A small spectrogram autoencoder, trained from scratch.
Model: 7.52M parameters, decoder norm layernorm.
Training: soap at rate 0.0028, 6100 steps, batches of 64.
Data: 78125 training examples, 5.0 epochs.
Rows from block 0 of the decoder of a small spectrogram autoencoder, named by matrix and row number. Rows with one number belong to one channel. Each number is 500 + 25 x the weight over its row's rms, rounded and kept within 0 to 999. All counts start at 0. Numbers have three digits each. After the name is the row's rms in percent of the matrix's.
Before each channel's rows are labels from the 100 clips, of 14976, where the channel reaches its highest value: "top examples" is what is common among them; "band" is the frequency band that holds the peak. Only what is clearly more common there than usual is listed. The data: notes from a synthesiser with random patches. In brackets: how many of the 100.
# convs1: 3x3 conv (decoder.mid.0.convs.1.weight, 64x64x3x3, each kernel summed), inputs 0-63
# convs2: expand pointwise conv (decoder.mid.0.convs.2.weight, 128x64x1x1, transposed), outputs 0-63

top examples: echo (61)
band: 500 to 1000 Hz (60)
convs1.38 080:514488486464521528494536507521482526507423498524500513503469518534513492467450491506522499495513514508435505463516557471506506487511531490454518490503488472503508501484478549491499499498544492
convs2.38 106:493521475472528488505540440505481465486519482515439469536500500499489517496504545485478511486484493494503467543519480531501504490516497481488501539550540506503506491494498475485518510419495483

top examples: pitch class: G (56); glide (50); triangle (27)
band: 1000 to 2000 Hz (83)
convs1.34 099:472546525526543501547488512483467513475526471515526546483474493511486488498555514504522483500530517494483534514539483487480507526503474526491472519499518445512508532506479475499555518476474517
convs2.34 109:528575506477502500505493483481534505495480516497512479504490516499498509471507489505479531494529492463488509477493465477480504493457479481471508515520451483517558511502473509485459487448455550

top examples: bass register (90); triangle (57); pitch class: D# (35)
band: 0 to 250 Hz (100)
convs1.37 102:474510520524550491509477497464505456518452543492482480473503477477574516422504470520512513492527502474505513497522511477475483478493497495533497513504494477451484496511484470487508502501487470
convs2.37 117:487508508496508480498465515499573529488474510510489502453509493531458476479513503471475512539486507487472515497534469476520489514518478517498493483479455481503524514460525533503502509490516495

top examples: pitch class: A# (30)
band: 2000 to 4000 Hz (58)
convs1.36 084:495554494489503513486495502497521491525429491497505536452476511533497502494531492481493492520515497527452521471473457479475471512527517474533494498498499476459522503512481575504486523483493471
convs2.36 092:479558499490515444500499474486540510517470512484506493487507497494473498467524549530456523478529509535545530479453486561526521511492467498518511493494512488493466517494546493509506479520488506

top examples: tremolo (63)
band: 250 to 500 Hz (55)
convs1.60 122:482486520516506550489486545484469527470512509449537501509491493473524500490458505513532497491529470493460491511498554513464522489514470512562509516484512527497536534511483512543531488513486527
convs2.60 095:477483434540534501510507503505506485483526516503536484498535514537473507519531487523475495490524467496491466495520525546492492461471496533483514520463481524513484435481493505451485496501505524

top examples: tremolo (80)
band: 500 to 1000 Hz (30)
convs1.0 109:518486497501568523485500485451531468520451414535513517523510474508481483504539510499484493553528502501492534509490497506484475533515499516526490505506493477491519517490513540502487498495493541
convs2.0 100:512496505486516467513477514496498520483472508533556520478533539505501493452588453496528537497524504539472485483470512503468458454484459524491466477541524518499455506479529488494478481520491518

top examples: gate (69)
band: 1000 to 2000 Hz (31)
convs1.18 101:448477477525511509550472553484499476548503476492537475513513497490487513516488528486509464504505526474504480499444501496497514468503513544519485486506533496517499544500497455496568515489506478
convs2.18 106:505501469501460515490507509511464484475530495544534457523510524515502442521511527476500508476518529517482532486520541502485542431512546495467520471500516506489497477512506528491497500485510493

top examples: pitch class: B (43); pitch class: C (27); saw (26)
band: 250 to 500 Hz (78)
convs1.40 095:518484502479490497512501517498501517472476505492480459461497494505510532501496512531503518477497492442496519472480532507484521571534521498477473512519520503459544509533444482540510473498514558
convs2.40 084:466514495499495469483499534495470472487482492529486462443517456499546490523538468455482480510474516476514504469522441491493482461493519512506501507474539520520474495511492517427501524490509501

top examples: glide (99)
band: 500 to 1000 Hz (32)
convs1.61 090:466487483494440500525461522460502520496470530495520488448489515497512520508511515503491535509484504520522454550518526503469510520545517462479480529499518559527501527531504514483526466504498498
convs2.61 109:505487467481509517509574488535458513475489450494496511467492510520464516482441486510506507526509498475513516509500487481511547499490510488539498470491491468520494480487482531499488507508516463

top examples: narrow pulse (30)
band: 250 to 500 Hz (61)
convs1.4 114:545455471497495506509490508522494501513526530516497546494513519485492466514516505506518471505527532491524489489465480441464491506466475470549512457510447478475485542476527511520478477510463508
convs2.4 108:501485523517485521491545506494495521523532474464495498437489473501467483555476478487504499462500530487505507467506504535490535490426512544517496480497495525496488524504518532517546496474511516

top examples: pitch class: B (43); square (28)
band: 4000 to 8000 Hz (100)
convs1.45 104:524511527492475527511524513515492515519547474483490554513528494444513487518512486497480512468476489540493459488450520479444509497501438504476496511500504515561501489492509489485488468526504526
convs2.45 102:492518494519496551508516497478534441525545521525533507490495502478498474517499523455490508492509519477470527488480550519493479507518541512502481522511464500495474518528523459503513513497475565

top examples: notch (43); detuned saws (32)
band: 0 to 250 Hz (78)
convs1.17 090:477495551482496521492521452531490517503485521427467519498511486547539487518535490477482524512523518521452514508522530518477455502496477494481485489487501477524482502524485488516471464537533517
convs2.17 095:510482500514499469483538485508536524500511500463500516520496496526495488495518513469532503457528475528465468469466549510497488505483503494527509496467510485466471488504481544528492506505483494

top examples: drive (100); noise (73); high-pass (42)
band: 4000 to 8000 Hz (100)
convs1.15 101:461491491487471480531463459481493451492489500505530438489497494464479511519496516478488505485458514559490528466481503492494520524509512482493490491483532493482528509549500535523491462439492499
convs2.15 091:488513456504489493511500478507526551486526498494499510515495502494522485556506482560481500456475486487512526501535485504492475534492470531478510495490527506490525512475515517516536461486501543

top examples: gate (54)
band: 1000 to 2000 Hz (35)
convs1.6 094:525494479490518530519492555469526484506512459483534540542532502495510501530499512475488487473478534498465493492447499510502513487492459548478486519524521482524512527498503515537459504449462491
convs2.6 100:526515489479472499493526528497451515525477493503521482497466506457504503463510500475481483503491467510493476538480522501444485510521494509480524486502524495528507501497500452472539507515526520

top examples: glide (64)
band: 2000 to 4000 Hz (64)
convs1.21 089:508505490527524583547502491473504491514470478545474522461506497500475475535504485486507510502510507472499482501473473509498500497563493522564482501470492491456516490481536488536478495498511515
convs2.21 099:475487477503482481521461448527514539505502527499472492495512515481527483547514495440498490540533473510481495506466492480476522496507484506500484534490532521504518508511520517475441511508479511

top examples: vibrato (57); pitch class: A (32); pitch class: D (32)
band: 1000 to 2000 Hz (39)
convs1.9 122:428527454504447487542511500479516512506498491482531496516484490513549496491498496423526513494517503492513509565547516489484511503507495513521478501467528493510505511529508483474493514511501535
convs2.9 100:492454493552478465498504516485475507481513518471510462471502526558499518480529505486517490518534489505524531531521488515478506484494500497505520505505544478538498492417501496506532494452496520

top examples: echo (87)
band: 2000 to 4000 Hz (96)
convs1.47 086:481437492470469482545481489486516480477535492521498510489486494514551462467488508529498476485512503529559453516529468490535527474514495507477542505511479507541509539495499529505496475498477493
convs2.47 100:501487524482518470507490472523508499484522490508493477524488463522483479497474516479475504486594489481552472541558460512498499477463507499495528495494479491529476520499519515452470465504544482

top examples: inharmonic FM (41); pitch class: G (29)
band: 1000 to 2000 Hz (39); 500 to 1000 Hz (31)
convs1.54 083:464489522483493455502527461503507506513460521473545505486513523488500473476478469503579514484533506490468513500507522505524473509497465457488519453528484480486485540527522494526460514497475492
convs2.54 105:499507514523522494509499518485474481533514506505527486487498487501468477446524497463562529520537478513504495512473490512517536524530564509500482517458480507501493519474515533503479491493509491

top examples: tremolo (60); text has "register" (49); inharmonic FM (39)
band: 0 to 250 Hz (100)
convs1.26 091:468469477499533502501459483521492521518514466591535530485516473521485449527498489473515509484508501499484490532479494512552534493522542531462495531502503501518532473511495508492498498475509492
convs2.26 108:510497514516511478504450563468545501527496488527489513499474480486512477519504499532500457513541509493513477518437494498479499508534514498535502524523473489480520472528499487556457498510489487

top examples: glide (55); harmonic FM (32)
band: 4000 to 8000 Hz (72)
convs1.29 112:522444493483490479487479506505524492490518511543477468475504512518481500513474492513470496495522514502569525536481496507512538487491475456491503515462495500448539446490482445516492503530467496
convs2.29 099:504522521478471529495493500460454458496473516489513498483517506532483478527491492521526495518511451534499479546541481499503480530484508499518527515534493481519500549535501465524506506458474495

top examples: drive (91); noise (55); high-pass (46)
band: 4000 to 8000 Hz (100)
convs1.50 106:492469484480493521548490491481500469489434475495477473463468511472499492452497502491526450475491502522492488586497498520476514533529473509508476511484501503492528459533491487481491497505495478
convs2.50 093:523509476533532472485485492491514499520464486481459515467507458478483464504484483492501486553487459515501510528515534479471565490487490498491507507503489476508455518519475512502486520503522506

top examples: glide (50); high-pass (40); pitch class: B (36)
band: 0 to 250 Hz (51); 500 to 1000 Hz (35)
convs1.43 081:553500468499492500488497504504487505494547584473515492538515517485518496507528491538508501528478471481526480518507481481542510509496482457471474502522434498506498479483474491506510502539547501
convs2.43 102:498480495518508525517521496519454469521493486492497480493485498568495545512479479548515477497484505524449497503524495500430514503514566502538498493485519508522472495473517545544509497503472511

top examples: vibrato (63); triangle (32)
band: 2000 to 4000 Hz (53)
convs1.39 088:511526522466472505467494497489498493527447492522528528519523515496542486516585494495492482517488521519484459493531456520487476497497508508482508497480519461526492533501524530525453527479467482
convs2.39 101:506500538478469506501558503500455532534461524518461515495468562492539506540554473469448515507516512509521490454494513481482529448542491493467504491507526516475539502499513508483530492504528475

top examples: detuned saws (25)
band: 4000 to 8000 Hz (78)
convs1.48 089:469573529503514527427522501500527486490473528464479495488470508521515489528507480493467505491503506523535507511485457484482467491533530465456511508474515543524492522507501514517528473512509503
convs2.48 091:464504466506513503495452507498495511474470477536521521490501495504437488533460513484510527515494454487490518536493471573530498523514477503496492505451477489485518475489465523534473505490495516

top examples: pitch class: B (30); saw (26); narrow pulse (25)
band: 250 to 500 Hz (44)
convs1.44 112:555508486523498421502490558500509514498483534541512495486470471526500480473501524500477510511515477518510531491475485474489476505488462468514545501462511471500499464482498492503503521489499439
convs2.44 104:461488543496521473516488499536435549480491522464495499501518521505452501522519501495497519496527522504527524489444509512437532526521517488490502495519476503468522519551508514478525486505480496

top examples: glide (65); pitch class: A# (30)
band: 4000 to 8000 Hz (63)
convs1.42 076:540498467498520494499525531461533477477492497521516532504467464532513514532569495510462489497501527449496514497501489418530494502467483490526523497510495475511505489465520481513470483488505496
convs2.42 103:524490545502496529551543491509498524541507505453527487476511485541493478494506485526475524464495483511506491506474456536491488528477488497473480497505467481503511518496506526483488489522563523

top examples: tremolo (97)
band: 2000 to 4000 Hz (64)
convs1.12 110:514510467477490528459513518521505521493532532533545502497485471503497507512490489511517493503481517467528505483518494487490481477514501575499533504506493608512508494506460473518491493517501520
convs2.12 099:498476478499480500536514545495471500477509533448499507505475425526506483485504446509488537508517498505490550517538485522510527496496485514571494490498516475534620510501519532475498511494508530

top examples: inharmonic FM (28)
band: 250 to 500 Hz (71)
convs1.25 109:506461521473566466511517489487494511477535514552486488479466507503461498535475511502478531476496483512507532503490460492530491525529469462498550498505503469534548482507504469519510480520475479
convs2.25 098:513503533531522471494482497502551522510461490494551548480481499443485480522507528495507453510490493528481478496507503476446506496497511511483501502512516489460524526607472508483449498484508500

top examples: glide (47); pitch class: G (33)
band: 4000 to 8000 Hz (71)
convs1.31 093:549493509517497486509510556503482496487515470534481478529513473459482471468549500482494523510528496468494551471478488506497515452495466480503542487496470483472498508519490476525531547532493470
convs2.31 092:483508498477504510513512517495489503523527496564466489507507450467478506479471530497492503497508503528515484477513499491533491489458467487509523443511474509491524554442484517498489462556550495

top examples: vibrato (68); square (25)
band: 4000 to 8000 Hz (80)
convs1.22 084:510481495480515489453502478504502526498483490526488482483448501517492495524498499505476519476506478485457534517454583497515476466517530503487533486533471509505510483497500509572495507540530479
convs2.22 089:472471484536531459491524453513492512491506485519488473536505504531527513468517540545494506518488512529510495463509529512490496509500518496499485518528482495527513567531494487491506511545530508

top examples: echo (52)
band: 2000 to 4000 Hz (78)
convs1.5 115:485478481482497488498494510518472497527472493519539518504492502467488524500387502526496501505519478506472522530515550501493520475488539493501517522506512556508507484516463466542505499486517509
convs2.5 096:529482519468494499501481446497483495464485529526492490546491516478538485448499517545470459511534519531508490483501514483533486544497547482528491448565473483490541463497473499497514547486497498

top examples: bass register (47)
band: 0 to 250 Hz (76)
convs1.28 088:485530471516525508480513489485487491495510436546546488508490505491509531534501511493500501499473476509448481465448543473538492517515512534533508504513521539510487504504451557506499501476481498
convs2.28 105:477506494509503492485495536491559478501518500550532493501509459490508486500494519544526486433450519471464528489498472485528546527544491480498489521501532499491497497547480479463421493514473501

top examples: glide (67)
band: 2000 to 4000 Hz (50)
convs1.2 079:501522500491507489509515486495499498476476524468536551509531508502512516503494512499489463489472536518533454425520517536492507489516532503461509502480494481511495532448527546514477492458450495
convs2.2 097:494493511526460492517535510520521440505517479533516489484493554512501528524483502482499499484535494501472529508502496492520495513449461476481486482533487468529472482502462484481550534523492527

top examples: tremolo (90)
band: 500 to 1000 Hz (31)
convs1.24 162:543519502490501550509497494503499512465504507537489520508505499496476511488504454481520489502468580514495506476489498503502513485495553505440470499571531524459482465502530503500505503488530503
convs2.24 091:528510528517475504508495488479504482503485478478477485521505404510514484485491464512532466522492539536517491469519483495503476513487544485489521467533511535493517516500485504390505512535484474

top examples: vibrato (67); triangle (29)
band: 250 to 500 Hz (50)
convs1.35 083:471534525481515431477493527489518533483516544499510493478483481514510504467477513507499509528533484497493504485505478498511496554540526521491541483528521523507519502490453546509495460463539465
convs2.35 090:473494508518510493501513555496533503509477522473522495492508501503522562507529445513527482455465480481507490487465527492468573526487529542472498542531527512479518492540493491524493470525498452

top examples: vibrato (80); square (27)
band: 4000 to 8000 Hz (52)
convs1.46 094:515459484480473467482491462490471453543546498548481530491561479524493492524460487464486498523513487519564527505487493532502505517520513483514530511522501538482473505495516505516499480498476495
convs2.46 101:484490521491495441515478515494522474487516465482511492467511485477484472515520484492487475505514532475527478503510464465545482530539532498514519502505523512500499530519469469497469411460479512

top examples: tremolo (63)
band: 0 to 250 Hz (97)
convs1.16 100:534529529507482518483497517518532527483549517516459450510459466493496484462555515495481478495502518494547524506473502536549506484509477518494507474502495493499500557509476500468474497524524532
convs2.16 106:478499521497485552497496522515492494464465482547519498448506491536524520573480511501499532482484494509513519507513490504502463524493502497518487494466538518498471471492461504483545473514507500